From a checkpoint of a small masked spectrogram model: batches of 256.
Rows from block 9 of a small masked spectrogram model, named by matrix and row number. Rows with one number belong to one channel. Each number is 500 + 40 x the weight over its row's rms, rounded and kept within 0 to 999. All counts start at 0. Numbers have three digits each. After the name is the row's rms in percent of the matrix's.
After each channel's rows are labels from the 100 clips, of 14848, where the channel reaches its highest value: "responds to" is what is common among them. Only what is clearly more common there than usual is listed. The data: single English command words and digits, spoken by a formant synthesiser in many voices. In brackets: how many of the 100.
# convs0: expand pointwise conv (model.blocks.9.convs.0.weight, 480x80x1x1), inputs 0-79
# convs1: depthwise 5x5 conv (model.blocks.9.convs.1.weight, 480x1x5x5, trained with AdamW), a 5x5 kernel
# convs2: project pointwise conv (model.blocks.9.convs.2.weight, 80x480x1x1, transposed), outputs 0-79

convs0.103 096:489540567478511460526469486509517490574439515516489499527594467419467461444489564513526514456484463498507465470543514539510567451544509529424485550402533526482434534497537515528435509502515534515495523560424505462514556562466500501435526464
convs1.103 098:521492567530534517539572546521499567540508498476568513572494472544529551519
convs2.103 100:537579480526494581589473586498473534470567461455497566490469516507528487468467478460543476505526470490464531608511462457517491491481543503500482480617527501530573507510468550486474428534487514559487473478546491485451471479516520534574499488
responds to: clipping (84)

convs0.285 085:578509511531521555531521512467496539534574541554566465507496477417509454473487473531471424456411503460567472471477410513559575481419561520498535492510512513481482464474549516495518475467506579473481488548478482517483556492516448480514519559
convs1.285 117:500500481470418494510476476454498528540446470522529488463422539500472423427
convs2.285 098:478482498460517497500574589459470451469454490485461464487539541515451468519510560542567528543603508482474480521482526475482443630494493511529458491566533453510463542581447482543448533501536495572554539528473531501501497485527501525520473528
responds to: clipping (28)

convs0.229 126:503538413507502572536476468520481472486455465462461403498509511456496496457457463674505512498506506474526446485521458521530475471524567478551513561549564468496431517481457487462485525511498510500456472556487484536527547550491502507515468547
convs1.229 098:478541588527513475514596487492491466429440521477468442516484506494551476504
convs2.229 113:547520553533580595439536485478536535495561545463480448528548497487513547490474440541468430546474535427518483531492490540529510467522511470556543536543582508541476529472496492492450474433530558476547490450541486546513545408483506507450496495
responds to: voice: deep voice (57); /aɪ/ (31)

convs0.143 093:471483490514521526504444512499518456459551573492535530484434463497482527508466482470514515499532492584470409488443445535520432551556520563408448463513542528439448510488510470530522525436534467514576489540506494601493519482537498442500500442
convs1.143 091:522489582571507497532585545491458531486542492485514501577522466564501517487
convs2.143 084:519455557486516514459580521522435476534468562508499503546577465539525471500547476518514532521505560463494473498510564501522531443497583480502572453515527469612510516447491538572493424495480498478512501416486438497530475555487490513436563503
responds to: mains hum (100)

convs0.22 073:545469523440497505459536494517531478381528418436489593486468506548528468486466538491534455475517452413467479539503477494492552484446502497471496503481530488518551473438477488522453468563374492525510482478521499437494584478498483459511497494
convs1.22 083:519515458526528521471510458502439443444432440476463431465492488503444510443
convs2.22 080:539472504412477515405510536475521473455512438534473530543550486521477520587446516497480480499481511487489492544546548523440495545535544456424562511497528513492453566504519535513457464560448508505513469531493567458555500433517445493396486531
responds to: mains hum (98)

convs0.352 113:507522491465498450504511455473480486526517461505525431461481518489553579492492580465474558510469542531476494508453569526618492565518473450466495520431492506450420478502507500428558413487488480512479422457550534495523545509504446536480453531
convs1.352 105:529467443461507508475457470518496450520527477482423574497521474409551540494
convs2.352 099:544541544607449473505407523551508456590469492507593521474470523470498449546542476531471477494471527471465504469526485449512506474510435548461538480513440488517541530580483561471527518469439496516553531517550488541471507529549453495425487492
responds to: /t/ (76)

convs0.172 099:516586441473491523538443509524455526514470475518530474456503495450508545502481484489494526529446516436496469536439544426588525565436511500489498461441475546546462520522475482474517495515524418505477511492565443568530424390483532485488480454
convs1.172 132:473464397534510522530441508507505494455471513483489436514464493490396532501
convs2.172 114:531482489471543513546450529532457516534479481465360467582476551507515449532482500551523482499496529530560591519464436520424471430521507533570481529497502478485519496479518466557465520486488564481501540487493517467503405532489534565515549480
responds to: voice: deep voice (53); /t/ (49); /aɪ/ (40); /ɹ/ (35)

convs0.92 095:573526592503498444531495456517497513493473454512547474502537521531481495426503492471523455518468499580520464493583491534494496447480504536470469551405532559453460520539487524515432464496499433571485486528432531493438515562467477476492420442
convs1.92 092:544512456473546527498525527517527550517539507518511524518585570562449568531
convs2.92 073:477524464450602561496524532526505489505499515495514600471528522463532510458540515498549524525427476429490468535485441456533502481475519575515486434543548482481506447619476486568524510538456542569487558505502539525502529467548526453528484523
responds to: clipping (53); /p/ (42)

convs0.128 098:552504495496424513484466467456499485451496533494476527548466454455554429487506490617478457566496434435431485465446480508539477495484507542526495543539566477528494518507458573467471449426546538478458517464498534449446520506506463516531576532
convs1.128 098:491512541544520465426473406432551439529510484487457489522477454460509489482
convs2.128 087:540516492484503503548467383551426536495427479505548543522495436515520514471546443547507529479528426542518518491505499541488443513437471463481504483432537487462539549461504565443456465516516544555497569487458537491513453474531497547505486597
responds to: mains hum (47)

convs0.256 093:423460454499541457473573532469470536474561564500494505481530459400525490499516490426486454474565472541515522508536532561491505552535446538541561395483523535559534471518506532514464433492529489519488472506434481502428464498457486494548544481
convs1.256 092:493447410413486491435524535501467538528462545525563514525467528525487506482
convs2.256 090:556527517472497502531512515489560552452451476475516436551513530498535438433469477520488494498426515480558545533506465520551512536498569504505547513440496546480403538562546424465455535506516524502482485519534453512600566472517552464440539470
responds to: mains hum (31)

convs0.478 105:523498409481462513445446521443579537466467508464499455496489550527506599525471478451507392538453501462528519499497547510475550460417537527515576468531531487459519561557555543542479571541462532517509547486503459504493493519467519460493489481
convs1.478 092:480510562530515500477562539487494553536489503474473484456484471433419480411
convs2.478 182:445519591493557484515448456585470472482515476528519501506503475505500535466474500514511496574524459483494467495487505490494566399522448477473442530414414493466458487470485428438538507507551417487522472486484508459461548439482406499499514518
responds to: clipping (36); rumble (35)

convs0.424 061:588510478477460442476461505495540484534415496497578476457549457538513497565444442452541465500501505486494482485483400500497483533557501524558455464485531453476464511494463443548493444543502478492542469519513592458558496439464445470548537469
convs1.424 100:545524525524476461494531504542491569602548474462504585515514480522522522455
convs2.424 075:468479578516515530493484501504443512483510494534459510584472484475449433428483585492474540449495457538533551421496642472495514462446497472438527517518541528471513490385508504488548502559508469474464519500501472537456481515524508529475483475
responds to: white noise (72); thin (high-pass) (55)

convs0.73 087:493471485453541543520525463417550559502437515495496488438495469574450450528464520443496509552551521427505547522564509434416500484485542515502458438490535480547516520562509470466475541530486451459591528439458501543508544481504539514469457541
convs1.73 087:462553471500513453529545487453466536595562534479521537526480427499463476486
convs2.73 107:397491491554477439495495546503443477487543505490520503550492530441556506496556529498522567463534501475430532490468614514525543500508486491495550550516523519493504519388536511539454532522493520433529471568565525557499519475558454438520500520
responds to: mains hum (40)

convs0.111 091:484450516490511449486505522499582443442558501539524521472467475470535502545403489576490503518522478465444421483497499474580516515563441467500460446448481513528460509521514523504510543485451442490395519602498540543553470510464486543499513495
convs1.111 082:494449510459447521544574531514499570481541594504510509499475458537476467452
convs2.111 081:579479533551467421463499543462584539482469500477543486506583511510470529480544497490455522488442491549456501486494486522498517530514517449565535509520549499540513403480515558564458489387529567471464515506462501487435456551482467470512465451
responds to: mains hum (81); thin (high-pass) (31); clipping (27)

convs0.473 095:493517522490559403523525470471518557505531528530547483513459489486530525486457503402533537546499549505536529607495491577508503478539469531506534493471507488451431486506499491556486396560537393495443487442439493507487555507493488486537521517
convs1.473 088:528477431589487534524420541443511505439499504487429476496493519463480524514
convs2.473 101:490517457500513490491521558483435536504578542510469461558466549468562462470467507521556514514622533453483426545507457536484556524442533506499609503492457482485475525534527426540499499457497530574448455443523476473533527483485529546516512488
responds to: clipping (28)

convs0.178 098:481516476472552486572433576597555489537428467520500489530423509503503447398532536457512553522492488513485510493541545507538529480429574512453503476418525502514500495486548511470523509466523443511468442575458511468509552524490489523524561480
convs1.178 096:538425438478469481522526512475525535590520527534556517543471484534536549545
convs2.178 094:479556541501518557569537534476459592555552485472480494487583564584574507535498461479581525524514496575475507557481469467456576509523505512429496489531487528456563562458496532509466503520468496520541532519523473513494493521593496484491518462
responds to: clipping (98); reverberation (84)

convs0.137 089:503527390485487469510425489500515524513514497591521522512486527468426531538439493479514574492476501483449515466466522513474501512536502421506520464441489556388574455539505505621439539535517502512497535465490537526447506503503500487534527464
convs1.137 109:485513452498529491440460443503475495461466439517490436538514515494387506540
convs2.137 101:466473534496541516573524478479483469508506623477531522550538520451587474418518464461488525473468517499468474500550533488521480536546516521516520421503576510550513505482546513546421551467555521530482513475436488505491497503388504445505562495
responds to: /s/ (62); /ɛ/ (55); /j/ (37); word: yes (36)

convs0.46 121:449507507487507564478510513445519483434483529533493429513452504494492476520471517520505496500604494494448450469534471554469484537503521450515548506413522421481424522485501454532481511479475479602504539479406490554513552420584536502503538494
convs1.46 099:457518445638447466502502541458502472508473474480490514480554493516467479488
convs2.46 108:514476486479415482488569553469514534584516484561561535498457526418472483472456491497482448472494511461522475419461447493516528509523506527519452393514418491493532427478482506474459436487548544528491512514488507436572528474552519487511489570
responds to: /t/ (82); /aɪ/ (28)

convs0.142 085:584462483533496513494474543517480545477561470447467459478538517453434485478491466466488473514541483512480434467523534448445464525489514550518542497523546484561470481523519505525418499493516461464454430513420567518528540623485500497548492407
convs1.142 092:478522467472534473540475496497495556516448520552470567575499470526587449466
convs2.142 087:489532476482524529537528508478495489440459537470512507471493575475597555514561522537554467524422491549595431486496496441517468507517499456498443538486517435464481484516460512469499462506511521630552486485509437426511492428516534467477490501
responds to: white noise (35); /ɪ/ (29)

convs0.9 096:521570505519495496542522571472525573496476502460557492561474451437561519497523520605461484459536501509456463525557474477475512525504560539504540488507445569539446489470539429497553496508546378470480495466490444476512544524467492481556482526
convs1.9 101:519438546509495500429578524499461491578452489501525480480500498461419457477
convs2.9 074:566485433495475470507574436509477509472501458420502498496492469526485500576550539493517527521418408523441544471497566491537499504501540472426494519469501499467489468569551500461458520520436425491530480452531546572512428512487514463552497451
responds to: /t/ (55)

convs0.330 089:497506503468495462524552500486512423465534490513507508512511420428505447477457444471539495505552486398586518425458434499515515475506475487491535513510460504535533494475548451504415502535412480479465505493504557481501557523517562463543609492
convs1.330 103:499528521514542526547466522538425429457549510526448512528509466501428446546
convs2.330 082:547516535485492464529468517566474501483426483527555570487464511543574505474524479499512393477572527525584452463453535499519491486544521505504472447510586387445491570457472544517501539542502484508517509423501487462517516487538507505538518540
responds to: voice: deep voice (51); clipping (43); /m/ (28)

convs0.245 111:468520451584454558555426406533458487512483506549525532482439515486538521488511499481518395503529513463448493436510519468521589554488491540501486486496533464531538466471490601556471539542492454499511481544558516548512435523465502513528548486
convs1.245 101:433445498478492575575424478548488465510518476445460504465473475491531536486
convs2.245 104:519561473444530536450481525509520460552547527552457512518448466544459495448529479511417554535527479455518507442511446463561472557489557439594496517509474499550551586412522456521468461537505495493514471528557543519473560501503537538517484473
responds to: voice: deep voice (62); /ɝ/ (35); /oʊ/ (35)

convs0.475 110:506498491527566559520560475579576513477477546526500477518412499561537522497542497520489486551537465525472448479495562545429554475536468466458541421549520582527473433466496429452487537477550489476514524444520537522533457516450472494510478450
convs1.475 089:504480454492471467472523496505490555623516479447439439462507481476452483499
convs2.475 114:516475572510449564474546520470406511566557494470483514488560538531417502548514488518537527448514536456582479587554448478498555520450515524508449517506500517450556474561521506550535445564490473520545485461512522556522525461558501510470473520
responds to: voice: deep voice (58); /ɔ/ (48); /f/ (33); whispered (31)

convs0.39 061:503594515537495484518472538445426515463512452478529500462516441519530472547508513465467489493505463472532515467457497469489532456569476466439503555462524509467515485459536435504449460486547459517546483501448484410568554389539455474559435482
convs1.39 079:501496574495502475477567506513442550529560563488537435526524481495437553518
convs2.39 088:571492448527498431525480462546556497523441448536405474521438492490531481465462465535495435464499571451518553452485517511462528477471506520470515511518550463538436599456467422525502448585478429513519497544531497469508467483520495462534478485
responds to: white noise (73); thin (high-pass) (60)

convs0.329 080:489484423433499479586436474519494510488506514525408493543508467528473548459520521503506528544490452548549535533497458538498531462479558515565480467559541472511613540572482501460515512470463458502546484400489452520526481529448521515507562461
convs1.329 085:514489598542455469485537503434484495549461521476526513477475466555580478534
convs2.329 084:488510546441485483426512481475470515449435471483538491452488507492486541591526540462466485481490496467501545490559446518509518463530583478456470524515493529472387536505500536485546409511455508451515541533467572444469469537487510498395558507
responds to: clipping (30); thin (high-pass) (30)

convs0.213 103:484477484495544428504474461501511553488533476474541548496413457492487495536503541525526481504498436499497494609488547497447483418470474457463452556415444578545473518485576478491534555501480537579504447490476543465506446465459505512444493464
convs1.213 105:505458437479528498468420497532512551547545497467567581530478497452538490493
convs2.213 098:504483537569433531514491549471490498538535538554488468506577545520519549485561464471462484512492531492469483439518408509544440524494485498497498547522430435501518481584429475470482468464510487433553572488535547494475563489523489474575507583
responds to: /s/ (52); /ɛ/ (36); clipping (25)

convs0.311 088:516507475526523506520470455491530487473479476508579589486528474526516533549533486512538552505520488485453495518469446456486526493572492467423532468490590600504562447414475486532430501567475477477482459588553484546536532476492532559496538512
convs1.311 089:508542517494536504482478541462526609619541533479507507473506489476496471487
convs2.311 083:477496510520511464476578456517550428513464517518460407458498494481471427394493513571482470566481515483527470456507476428508449482463534547536502497479537451478459484513492396457491481518435463549572520537469457462518504510492473553552484519
responds to: mains hum (65); clipping (48)